config.toml
image_size = 64
horizontal_flip = false
output_stride = 8
mlp_ratio = 3
conv_stem = false
optimizer = "muon"
muon_scale = "original"
decay_fraction = 0.2
Rows from block 6 of a small segmentation model, named by matrix and row number. Rows with one number belong to one neuron. Each number is 500 + 40 x the weight over its row's rms, rounded and kept within 0 to 999. All counts start at 0. Numbers have three digits each.
After each neuron's rows are labels from the 100 images, of 14848, where the neuron reaches its highest value: "colour at peak" is the nearest of a few named colours to the mean colour under the peak; "peak on" is the class under the peak. Only what is clearly more common there than usual is listed. The data: drawn branching plants. In brackets: how many of the 100, against the usual share in percent.
# fc1: MLP up (model.blocks.6.mlp.fc1.weight, 288x96), inputs 48-95
# fc2: MLP down (model.blocks.6.mlp.fc2.weight, 96x288, transposed), outputs 48-95

fc1.30:506478429485472554492517489458485557508497433494487393488558497486509487431446536579507490524477556395536565445565459572501470508512525486493527
fc2.30:528471521508517509472507525518582520464442522510434498610417513425505510548541543543532474476467466383464552452546507562465527502525532486498517
colour at peak: brown (83 vs 26.3)
peak on: ground (100 vs 16.4)

fc1.67:582504450469533418525492501503444465437482523593573432590492466500506501479485546487501507471563474485536545525555555431523480531524491413493515
fc2.67:418528522496438566503460526459500495478517483575446493532511441568467437472478544555433462566457468495534512581485544502494528531497485547462522
colour at peak: pink (54 vs 12.1)
peak on: foliage (79 vs 8.8)

fc1.79:465564474489554482499443566532467525561611444514505423491462508477496513516579504463532496447500537559512521463546473524386474493549476482530449
fc2.79:494455487511482476520463504491494463471518501488492596509498448558523415522494507487559451598532466548514525478446498547531520533433451576487367
colour at peak: brown (71 vs 26.3)
peak on: ground (100 vs 16.4)

fc1.210:460517541444563529496464481507448491499522526500547530486502571498536508533523555482511475560434555470550440494564559508439487443493446540473464
fc2.210:543453457494535494462458450437511526479510548463518510503420559510545532504520538528450515507580462568485510586455429507542464585522442463540490
colour at peak: green (77 vs 3.6)
peak on: foliage (100 vs 8.8)

fc1.235:510527414515531560518565489539534503460503610512443478528492526487538526514527379516532470538487442459494475478538482530475462480466450498492522
fc2.235:589447527597498517487445491486519492517446460556529536496506479556597505530523464498468468584469492485439473475482509531443486540539491477574520
colour at peak: white (65 vs 15.8); pink (31 vs 12.1)
peak on: foliage (95 vs 8.8)

fc1.151:457588495539494491474451517513464485502457464491607529561499518549505474545555486433474424493557495519517457507581480494521549499548487525470515
fc2.151:504507502542564525492444518491503515554565572525391454520490512461419513456542484521474468462493442422551495468446550481509465525524481486493433
colour at peak: brown (61 vs 26.3)
peak on: ground (98 vs 16.4)

fc1.54:576470525498486441506479485484534487497479446523485467486506539538485487580431520446508456496496458552474567531479569513494526569492458574482503
fc2.54:493511438491493507581478481536510539548532494509505515456505476515574443585522552529473381558512539503433498515528432499559480524472576486520491
colour at peak: grey (66 vs 22.9)
peak on: wood (44 vs 7.5)

fc1.189:478518512544519579516450430505453510575450521508507588468500518553490502498470495460464515467520519492518506510556474568420456438525489406553554
fc2.189:501447519540479447484487479528501481449530414537468477551489480471630465429476481451514567534523563517500459513463512487475458575547453543491485
colour at peak: black (36 vs 3.6)
peak on: ground (100 vs 16.4)

fc1.252:561508469517515472541548454510483467497499410530525505568513477471509503524501581452489514517493509473542478474492437391577440489440433449497554
fc2.252:476511577525504499457508477470465459487496586435542420508537519585400482478430529521501560490450470505502464500519589420476431510519474486449556
colour at peak: white (61 vs 15.8); pink (32 vs 12.1)
peak on: foliage (100 vs 8.8)

fc1.10:532500504520492403506558551420496531623479545445502521460474448557434446553520453496570530541482520464516522474503522516494401513525467463496501
fc2.10:457517477523443521513435473479497477450482486501462477419520533527476477478522474484469520537452440484508431394591496470551455554526503510489536
colour at peak: grey (64 vs 22.9)
peak on: ground (57 vs 16.4)

fc1.84:478463473514548467509473524497518541529507459535494487451490457489450471477568466529424492424510562446507559515502486540419550402526463538502479
fc2.84:450518436445514607518496419491555474522450531537464505525555467458530503482516523496564512498492432499521496510433511554603534557458506545516489
colour at peak: brown (64 vs 26.3)
peak on: ground (100 vs 16.4)

fc1.141:539480413517472538439530602571519470532452513494512500496517468438529559453427484505499494505517488532467501494435481507579498464497493430490448
fc2.141:505534505410451459482458523427464477538526496526467514498485404505591452491500444444472506525500471505496573499452522525451531542520585579528524
colour at peak: grey (48 vs 22.9); pink (33 vs 12.1)
peak on: foliage (25 vs 8.8)

fc1.175:553484465551476478498473463527461470493493429553499500508522468460535447549530413518528551512641465429425511516553580485491437510529528462453518
fc2.175:521469516492511525474571496424498487504526446540507486505582546566534487578499446505425546513475468513398456450520476522458494441502558525529445
colour at peak: grey (46 vs 22.9)
peak on: wood (38 vs 7.5)

fc1.187:474485549494476444510431582530444534511545549510526512462497491445433487521559580562520527458532559537600501459503459561477513515509495524444463
fc2.187:451545509514473510417438510503421446471534450475404587496603530558561449500454490520546506561533463505459502556557530510515465536454454505512505
colour at peak: grey (55 vs 22.9)
peak on: ground (66 vs 16.4)

fc1.278:427511499483586552482527519422519527505493522520471520547486526502502518544504528477498502518506438498499506522566477437514437515495545612500446
fc2.278:470511502544542426529546505562451505522479424550496452509477436547447465575510499483499435471486481505489547549500535425532508473536483433509472
colour at peak: black (32 vs 3.6)
peak on: ground (99 vs 16.4)

fc1.4:485539524401551461487512500499385533511504494566435458488484495488493548522526450495542512461573467469514515522476548526510496482446459485494432
fc2.4:432499412434554507480486475459397546495513587546494519548518495477531560456500553442497498522472519488547447536430474446510513466492410506490543
colour at peak: grey (46 vs 22.9)
peak on: ground (86 vs 16.4)

fc1.43:491613431495571503520484550406526405518506485484503520490449494486527510511454457477508462513481492501485523490492519502524451504501509486517490
fc2.43:465536515484550511498503488464512508511516487489536499489620557473453502436482455501482581540548519559563523485493472443466559531494529568453420
colour at peak: black (59 vs 3.6)
peak on: ground (100 vs 16.4)

fc1.256:418510524566499553449551447478485499494532534570466489474537524526537503508490531474480519530584459494437484496462464527645554452518507522470474
fc2.256:548469455445546484500468463545473474507504502523591498505452514477483513425455521466505477484451502521484502503522494549374506510534586430540524
colour at peak: pink (36 vs 12.1)
peak on: foliage (71 vs 8.8)

fc1.232:502478497474471620510485534406512513542499517467487515486554493470529499465517560553561503472511494435527520514561464497507507525493547513483465
fc2.232:496440538534474486561437536498521483499512581467477514480455508346550522490483460505503503497440505488408484495505501562534544541520521559514572
colour at peak: brown (83 vs 26.3)
peak on: wood (100 vs 7.5)

fc1.88:519492530536516587585525494496479473546632486453546512498516510494478509498480530492515449456560513558487438509459470475411555519486544523431440
fc2.88:526508484383498418526491448522520477420447485533493532503498494522469547486478468561510476558507482548445539470525521553579508517533532502507498
colour at peak: grey (60 vs 22.9)
peak on: foliage (51 vs 8.8)

fc1.144:461465470570537446487518482469580449468545433453448532594508509497462523516501447541474512483432459530445503471492480491502546480503460547484540
fc2.144:499475472518533506411566489584458481415492538496477548513495517546456411528520549513482488528500534471510530472517534479503494521469419489465548
colour at peak: black (57 vs 3.6)
peak on: ground (100 vs 16.4)

fc1.233:536484469539558455506563546469565521420509553513466499396465532498528486492511480508496504496435497458515479490481456404475553470466462574529459
fc2.233:570566534451450504511532552459481479519525484564437582489515524548522526479525550413505481533495492547450503493492514446507502495548443440523480
colour at peak: white (67 vs 15.8)
peak on: foliage (77 vs 8.8)

fc1.266:531549472520538482502547483478467500537581441572554496491479471439468553500506416466452475521530504477474574468427466431485461494568514495532484
fc2.266:490500445518427492487449605545466488549468515548495459487557494491469556490525580476590484404483519465485480539500460422479531453513452548458519
colour at peak: brown (81 vs 26.3)
peak on: wood (94 vs 7.5)

fc1.142:554523425516569491503586501525538504429525572501406476413450540477542513510488463501500538531444501444545480522484492457518564476523511451568528
fc2.142:537499457400522494548558502426426521521563438544561523482501514466493453472511513551540467438531475482495484480487578455516491526508508507539547
colour at peak: white (53 vs 15.8); pink (37 vs 12.1)
peak on: foliage (98 vs 8.8)

fc1.60:467470458518473528516513543511502443562474460507553466379501422483439492519514481541529449486504551537531459519457493535488464538512515467486472
fc2.60:526438513531524530429445523516517445518540502441436442538545539538515471501502529574477540524493547509566446454465440519468524475494480534473443
colour at peak: grey (50 vs 22.9)
peak on: foliage (34 vs 8.8); wood (27 vs 7.5)

fc1.275:500485459565513548604465514482515456510505432541564552517490471534490415571474467472504505513485543504441471494529477478501539648498554426451496
fc2.275:485511470441460484501576509498434517489505514587495484475499522516538574498551455497459435475501499524570501403491465459481428366517511508506478
colour at peak: grey (50 vs 22.9)
peak on: foliage (34 vs 8.8)

fc1.154:487511481529545525498527497442536465599493416517533491537441530575500510504535469411490436523510486505441493504497479473483511444534539471508456
fc2.154:490563500488550444461446589485390507518506458511465492509575531540490506525461454527553461491462380480530443538541494495492504512404514531499488
colour at peak: brown (61 vs 26.3)
peak on: ground (100 vs 16.4)

fc1.227:429488491517535555494548538464571517494465480571517453577508490543515492535502483439502467481456435488457478441500507530477482478430500600521510
fc2.227:469486501477528557441443573538464460475455411491466463547545489535545544516491566542440538518460444489517456541533468525399497490481466475543525
colour at peak: black (39 vs 3.6)
peak on: ground (100 vs 16.4)

fc1.240:510535501494553494574568496499450542449470479484517575456507531534554513478567498591464502490476482435577530515561449455547502497464556491471554
fc2.240:527458442499459522537527460563474493467497497419515554453544499476503551490510498578477531574473525481453562476570481466553535504386465470490560
colour at peak: brown (66 vs 26.3); green (28 vs 3.6)
peak on: foliage (100 vs 8.8)

fc1.200:504470537522509583453467495512449441545531554532461513483543450480495510437512512500531542499545540569524525454484539503557488617556578545441530
fc2.200:408481523484502494499513489497423580445548497446544564504453470481520497511492449534612499526465512447504489566492534570451453509565505466530458
colour at peak: grey (47 vs 22.9)
peak on: foliage (46 vs 8.8)

fc1.9:456599517512510494507519547503446484475489524465493518401505495509540481523525502471465516519524527472526491463493491491486557505518527552482488
fc2.9:533446418464508507515538538535524519513468542485480518477565522517545507508519551493521573483532445505436541537492565462486519495469509507485472
colour at peak: pink (33 vs 12.1)
peak on: foliage (61 vs 8.8); wood (35 vs 7.5)

fc1.198:535553439513503494481546518501527541429547573501509437487500523455545497521482466513485491519530534408538483535580522537512478604544467429497521
fc2.198:492441492424538497478542500572467468505473508506478558469512555497471476479472394487547461538454529529500517520535480471510521539573459588510525
colour at peak: white (71 vs 15.8)
peak on: foliage (100 vs 8.8)

fc1.73:491481506515529484474511477527482535520453511547414503525508516517554509556488465489502500520553570527502525508545510485458493528461434534512486
fc2.73:559517423523496588488428480543522495506517489571545511542529490408520494558427480493565486491544465490430514571515537550494481458505455472456453
colour at peak: brown (54 vs 26.3); black (31 vs 3.6)
peak on: ground (100 vs 16.4)

fc1.35:493453490504510479497544410469513457462481477500514570448460487522563475490552447558504550501448506492470499471555492482517526460482491456488479
fc2.35:519565491484543479384476475555502469535454519493508507470457558486508585488483415473537492502536503533528513585574408475501542461470496494496534
colour at peak: green (29 vs 3.6)
peak on: foliage (99 vs 8.8)

fc1.27:499569493469498457553502459481473528539525558587524525507511486468479527408532495528477456390490553472479577559540555502584517536563506514546477
fc2.27:523421498548440522509485486463525556469463450520472498522487579531460516416512539463548492513459424509495462463551511528454444487521554509471498
colour at peak: brown (55 vs 26.3)
peak on: wood (39 vs 7.5); ground (38 vs 16.4)